{
  "model": "multi-label image tagger",
  "train_examples": 72500,
  "horizontal_flip": false,
  "color_jitter": 0.1,
  "widths": [80, 112, 176],
  "downsampling": "stride",
  "num_labels": 16,
  "optimizer": "adamw",
  "lr": 0.002,
  "beta2": 0.999,
  "eps": 1e-10,
  "steps": 40000,
  "epochs": 141.2,
  "decay_fraction": 0.3,
  "weight_decay": 0.01
}
Rows from block 6, named by matrix and row number. Each number is 500 + 25 x the weight over its row's rms, rounded and kept within 0 to 999. All counts start at 0. Numbers have three digits each. After the name is the row's rms in percent of the matrix's.
# conv: 3x3 conv (model.blocks.6.conv.weight, 112x112x3x3), inputs 0-7, a 3x3 kernel for each
conv.28 102:502501507542535531524519514466492526450459466477467469429433446430430453483476502489523549461468484487508518541516510462449468494497499495495503494490509503497500510518513502510508521524499493479473490490483470476501
conv.29 103:491484496496484480532519505530510508498510492528533539533512515500491484487490487487466425491488462521512493462459473477468468478479485463495483510535520532546513502505486548548518494505480519512511493507496479504538
conv.30 101:485507519544540526512528469517535496504499509482470451475505532452509527481508471503485456493485468463462443514489495484499515503502473531517504528505495506493497481501516490482450498523521526494454461465500484466488
conv.31 100:517493489491517520555534535527523532505517511485507499534514496499497496491493503487499515491485482524509487507495469444448476480512520504514512490500490553549548515498490513522525519522517497493481549549522537546531
conv.32 098:496519503492502468475475441503493486500510498489518513442466491493496502507503487480482477509497457515518487498489477514511490512495495526509518459432461474447483478501520520496496542539508480485492456456435477484474
conv.33 100:477471462498492489507500484505479463480489481448478480525521516475490514449452476483524470499531491516501450491491480574531497493489514488495523488520527487500497489506528459475476456507513515499481513526523478481517
conv.34 101:544517508498493501475493534482478495481485497494504505502503501516512510486476486462477488461490461509496506472480502512492491526529518492464470525519541490499503523510507540550530561547506465484502507479483464475482
conv.35 102:493484492529521541505501517485446454483477474518508504513521518478493499472480489475479512514537539526510484464458447527513509514513512472487494498516523498496501510500487511512533471458472505511496488508505528525546
conv.36 097:515524555489485514484505502493494476511500499519510486482489494474470475476474487470511520534497501502478479518505527485475507472461483505509496506495485532543529514541525457475461513525509491494504472485515519533548
conv.37 101:526518519496475457485501501483488498472485502495500516509512523521499498506498488479494516512525532498498473499499500527516500517512492496489464480462438472474464468485481519518517507516511440475489521516483485507508
conv.38 097:490494505472495507485510510508514479515497488465439469477510541460513502488526515496460458495473491487482472504508517460496526478514511528524514545512489507493485504505518501516494468459481472482517494476493518504479
conv.39 102:476502527490482505505509489514496489513500492538533518463416396509485485505501493515516533479472496482486509452475475441421415495488475518521525467475482451476487480485502522506508484467460488486484493473470498487464
conv.40 101:471450469459450443517489479507527541504526538473509505483463449477476484504484479504519520474501519508524523505505503504491487519494504513506516518493484458473472520521518524498498569521467504474484500485482514509494
conv.41 100:474484508549529538466470484517499492504517496474493493446461468460459466453447463519519533511509500520514502527524513481487476495496481459484503475506514512523509551542537509487475478475488449409424518499507497494503
conv.42 100:461492503448457469498480466507517536465482484535549551474503517520511515489482480520520506541552517476497527510504495488504475544527506508519516465451444498480460456492486493484486525502497497521520496507513489479500
conv.43 099:517500484495476479526521502459458472452464478506506517497509520522504514497508533517515508547571594461471488516519518517523515493491487507514509508504506537537543508513504485489487484464472484490493445458477461477490
conv.44 099:461480528507510517497537557472510525521531519514502485493490476454458487488521555532513509509503467490501485511514495482487517493515516485488450518508475505510497477498473490513523501519504490493452504509497442470470
conv.45 101:534513486546526498524536521526502496498471482513516532511485461478466452511474445437477493516515529527526517476479468486489498501472457517506491527521505480493485497522527468485508486474480481483476460467502511528522
conv.46 098:488535519453473502467483518518520511515526514508528522471470465508500492510517548478461456532512468522518454492482473489494503541532541486504506470487496465469474453478507474494505455495515483483469498482464498498505
conv.47 098:454480467432461432440467436539528520475481502475502532499504513517528522531523522509507505509505506492506496497520530480479476455447397489513524505523534506521512479481486484492487507513516457463469471493505494514508
conv.48 102:545533508526506501510522525465471486466476470501489478476481490464474486499505495509523513496514504465491500485493487497511509519527519480481476488488496493494491502499493530517508523532523477477478481477469484485479
conv.49 101:534553530507500496495480477490510508508489506522485520506511506533524500506495483501481476481485503520516516448439436474516536497514519497498493487472463451463467497492499498497485469472480517526519481472471462455470
conv.50 099:494492482512509534479498529510486488468477500518507519488509504509507505503512507523500515446472496484480455506509508503512499495491501524527526479477484491492488541539529495504524501498493495505478522522526532523493
conv.51 098:493487488499490511517513549521499488519514526483473479490490511503488487542511502486497498543539525518529532511481467462447481467477508430437470468475477478487485551546536519503520521522498509512522482503513494504524
conv.52 098:533527527522490475506464428505498518481478484483458472490487480516512501510522515488467451498465470494467469500532526486485482454449439521528513507509500513512512534524511481493494536504477480487512469453465507506502
conv.53 101:535511499525502483552535497484474463440446445470479458501512517548556547493481499465490510531534520476483494490480472502492512471494509487482504442434462539508487506493496484474462473491495464476495507506485471470453
conv.54 100:520490517510508516455470506509511512509534530493504486478497498467474482480501514476457498489487502474489475538534519477481502502502512484464478479467452509498496486491497487511507474483494498528532498501501472482497
conv.55 102:564539517486506527504500490466473477531517519502502483489479483487501518505507492512512506529526531475492492456490512495522532487500524522517529494486492478508524521517522515524527504486489498513528494499517526501481
conv.56 101:430471514492506529456468513525525533441435448502500500512510500501510508490507518522541547527531526538545532513505499489488481527523520517504500507508514493485490499507499441463492457466458462487499476507530506507516
conv.57 100:470451448510505475544535493480522518485503510505505470445446446501509520507513507521498488491494521511500537527530538509506514509481476460476473497510496489495474508515514564550510534554536463458461522512493519523527
conv.58 100:499515513475485469518492479533522507424449493492483480503503506505514509473460476527508483509501493532531529521526534495507494460458429521527526479462442488468474474478474499491456556536500482489496485493494465455443
conv.59 098:461451399473492501446475503513506496501472477461451446513493483504504506476505498493493483438474473547540514490501502486505499478489494469477490483478483454468482522506513500473473501508518463478491501502507445465458
conv.60 100:526532515498510530505497500508496509512504503520535531507523524531514513477467462492498506503517522471477479499507501487514541430446505478470463479514537518523526529541556486488506507483497507504531505494501488526536
conv.61 102:514511500485464459466424409486484475537532514513557563483500499483503502509498502471493506518522517461465463502496483499511493487506490500504505504503502491463448491479465509473479490499471511519494469480465514498490
conv.62 098:485491489532520521511494480491501486487485514523539537459467465453474485475482490470492491524526501459476459471487463495509473511497477503515511491479490508500507494509483498512495512522474504516506517528521516494484
conv.63 100:484466454463460465461448460446471481447494521487493491499506503552541524529506492500512496514534522485479482504523514507503485508520493541517507498489478538531525420453467474485475522528504476493485510500491471460453
conv.64 099:493497485459472486475481482512492460486480480520509505451469453487500496491491489497497513548539506506509529467475453474480497535522495497481478483474477511523527532524514497500510540517496502531527523514479492484481
conv.65 102:492496488483475489522493491478478467546545535468458470487487493498492473468474479495511510491548549525528517507479456511510457518498466451415441454449469474453462510481477497494497473465491521520491427416441456470470
conv.66 100:514488465491488492480518563491500511497504523480479464508520506500496503489483503445459444469512487508490488530526505502523550497492498491499510476477481491499510529530522507515517509499502505503503501515518493494509
conv.67 100:546524506501502521467459461509478458470478478503526521472465466502510531513532542525519513507485448453484493476473483509514517459478495524518518489506514501514505506510531532537552545530525435443484495499520524534541
conv.68 100:476503505518495489501489484516532514505518510471468453561553544529528520500510509492486486489494510469480508506511512481497481500507501453435435484469465528535548505506493494500508452485498495499498478497514484472483
conv.69 100:501495526504469505489490494479494498489508510452455470526534532523509498504506508489479476524500462472489473491479487492477452516516502491501512481465485516499503503503482530508491474476480526542549493489512443461503
conv.70 096:518511488474492501478477482481491478538539515486494495490483487485486476525529524498464444504516490496515535512506505519532502531541513469442457500487482495500506496511492505521472523516495536539509541512461503480450
conv.71 099:455453480526517513541520480528511506513504499521520524488495508516497476511488480474472484485492468473454447534527506528532492547555525477486503435434464511524518514511530481487488456461432529531536524524519495496504
conv.72 097:500508537480501496476500524505460435534540493557547520469480469476471450498496487496518523465500503495495474527515487502514496511526544456449459483476477487505516480484480494514527504523513451450475501489473498509516
conv.73 100:499509545474451479557481499525504483538535493482490492469476471486472467465463476506466472519500472536520485480471494487488509519477472478492498473482479465469478501493493470433472521462478520500491456426482488474492
conv.74 103:481476455465448434472505510501498493513526536563564531550528514498501507495496491474486483507506500543525515480497494506490452502482484515509517513517513490475461537508472453455435504518501479474473524535513516520494
conv.75 099:448479496501507494485504495489517522508503481517518530508502505477468460498508498506484482537535554518530541502513520518502463533495460493494514493522539526518510557531528529496488521511506514537532463470464500495488
conv.76 101:494485488500494499517505482454457476458469479498484499497471461408413426478491501506504507517524536571558530497498500510529527497520520498505520545554561512506495512526519466471453497518529474476467510517501527521513
conv.77 101:440443447429433482451481513513522509516526539483491503523534525526527510509491502514509514499514477501539494504517505459458444513491471498501503492518524454439446514503500493518517552546538516486471478516502475468455
conv.78 099:501501503497479498479486512495495478495497491467454418486485473496497489486488492511522530502525531523514504514527514530532530524541548483467467451440436488473476512505501473480479509509519514490463512498501465456474
conv.79 102:504534523498494524465482499498478466527514536540529531526517524494505516541542536442469465524550548475470455486492491488511525504521531518503496481467473497498488506507502477506505475467465532545553456470480466499504
conv.80 101:469484468499517487507505489516529520514508508480476487527538549490513512480484497478485467494504499478500514484494485493503496528538506471466476468452454486495495514517516519519482498503512518521519460484493460496516
conv.81 101:551470470518485471527484452456487486481480435483495452507512480504499473474491482516491483507508496521523506483492503482476465491490495496482479497458447470447447492491519527527511474499513464477506497479481484484480
conv.82 101:515502488525547561468455443467455444523532526492506492401434477504506506512491483468493492450461431493512518497492479534538524493523524505493484487485477464481492525517526481465469483478455445472481519480466475501510
conv.83 100:485483520473472493457476507495464458542541526532514486517525537500479488499487487457446482498515542523540570505491488458486499504499477468466479478475469523536520553547555440456471467490483491520538507519518479491479
conv.84 099:508512530492499515506530516478477462516483485465494510511492487446443455491503495503488480506519513485489484511497482477488513501527519491479474493498491474468453535523507503490501491483492482480490475501510495517511
conv.85 099:503508488476514516506507495512512497476482507460476492471486493505508506506518518479478481486506523482486493450469477458460473509527519493506519471474496528526506500522518489498491498500475497478489478481492478502507
conv.86 099:505480455523526514528496458480487484446456482456465481493495495485471483457455492499531538485540552513522486468495494525536539547531493504492493493500485509517520449457470441418461437412413533499510459460501492473464
conv.87 099:471490480493475463508516533482487482481483502467458450475475479469485508498518530509505512473498505483469464487507513471481495503493462450481505507519517502504521494512522497512524522498488501524535515531538525529517
conv.88 102:460492515518530517540519523480489482473466490488508526518535538502505501490490506573563542523539553474473501487504501524521517492493488493472457506513509502497486493477444513511496455462453455484508493492499489489495
conv.89 102:506470454518520512456475468474467483465486499477473453483476485483483484490494482511499508449477511513516511492465460508462460526503498514505478526523521504513512481499526501528527477472480406449479484508484489520511
conv.90 098:448467436452478469482500493511506506509509495523518517487489496524507504490494496495485496504503504475486482505510510482497494504516520501511513464485492493513533475488481538546526520532523472502531502492461472460436
conv.91 103:493491482527524514479484468521523519488505521512496506511489478530531521517524512516518527493492508532512515517507505508524546508541541486462457512485480488472475500493478495490482502486484479491498485482476490491511
conv.92 100:512539506521501489488473500492471498539516502506494475483481475482474478489487494486513510488495488492471498475510530509493486521487478464499523483494479507510500512484503448450461440463471512517504506505493516528522
conv.93 101:485483490467464489507492493521533522490487508536510512483483493483498510484491494438439426500487465499498491529513520470496495459474496518522519516494488468479497474469488478489497534532529510493472514505525483498504
conv.94 100:504504487471466467460443440523529538496485480473481493504488485521514506493493507509498506517522510531554566510512518511503484511501477444440450488495504527537545462464481458481481510509522490502518502488471524529516
conv.95 102:502491493473471494536500448489493535496497504457456470514506513503510529497485477507536531505530527466483476515517494509521520485496481528502509507472457507497498479515510508483485433406403470489510451454501490476476
conv.96 100:469493496500512504451470506499459484493482483501491454480475504507495502483477495496494506513492488477471443483471477499492476455439468474469486487489508483476481471487511476492499459474466484501507510525513491498467
conv.97 105:500502507472470481530538546463477490477454418468470446532522520502500504494503501491493500505509520517508477527516495499516499435467467498503512511509511507502500470490476493506488493511518449467484485480479462472495
conv.98 101:505488496498491484533510511491496494512490486493494479555540504511503513476491490472470491492467499508490503448429468498480483486482486479489488518492441463464486489469487482463483508503519510490492470482492482489471
conv.99 101:447473479510510537503518507504494508492475478498514498503505516513502500458457472481492489466489472503484493530519494502490495489507491507504498496494494504494505503525497508524526459480457491498494481489489484484469
conv.100 101:501494477494516510504529541484483488504476473518532530503490469470471457476498514514502483489474477523533502428464487464467483514521508515527537502521515489489491473492488483510534503500485493501514494505509516527518
conv.101 098:499516517512515490499498481488506502477512495524502486501495492475501504475485491518486495499486515493488502529523528486519541475495518501506501498502498498511511471484489491518530482508506484509510506518505531516502
conv.102 099:472478460514501526528506510494506514462478510454475458506524516525542545513514519527530514536540544488490512472529509434454482497477489525523505473490518484498506485510505512525515514511496475481493470489512487496487
conv.103 102:534506488515512507460475467530529508507514492479487486474481490487490502505497506513502512495493502529513518482478465408429484428464466491493509497497496481467454541518542523519512539530536492484477520527514528530536
conv.104 099:496482471526508504492486521512509500534546549492505510443413406482481492463457476528526529480505538457470491480475466497502518490519517471491493501515523476497503531538522542520502455472483478493505487494475524524505
conv.105 101:449494513511504493509533521510502511508508520539549540501511511516530519523515518523530534490462455505482456490511510477490509478474465486487479472480478499484483521534493493504483506515503454469466485492492527531524
conv.106 097:434471469434471492493498535483491510485511501537531523506514515474492501498500500498525522502519509479481493496507500473482489482502526515528524542522500529539545485469455503508499519504500479512506474476457504515491
conv.107 100:542542518466465519397440457533512515528525518506502484518518509485494494502497510488511487491503509534512496509514497522501477479454477475504515485525520524507482476486484458467454490520519521476469479471459450466465
conv.108 099:500490455462478506484484467477475507487491497475488511523518525506506511499509513468488466502494487472474492507516522518507492525537537488495501520509488524518504430431436488479498477475476532526517543536524547527499
conv.109 102:483520527523521510498473448446428411430443488527530533405410377461456455486474477534533516490516527482480493455447457492498502484489505484463459509525536517520521527539543493494489489481481502507494482490478490508507
conv.110 097:508481467485506504489498510475477495529553554509529515468470460496496502454482500511482469536517506485483499512518516509518538517538513511506488517517516512497498508500495468467478511482460512514489458491494483484465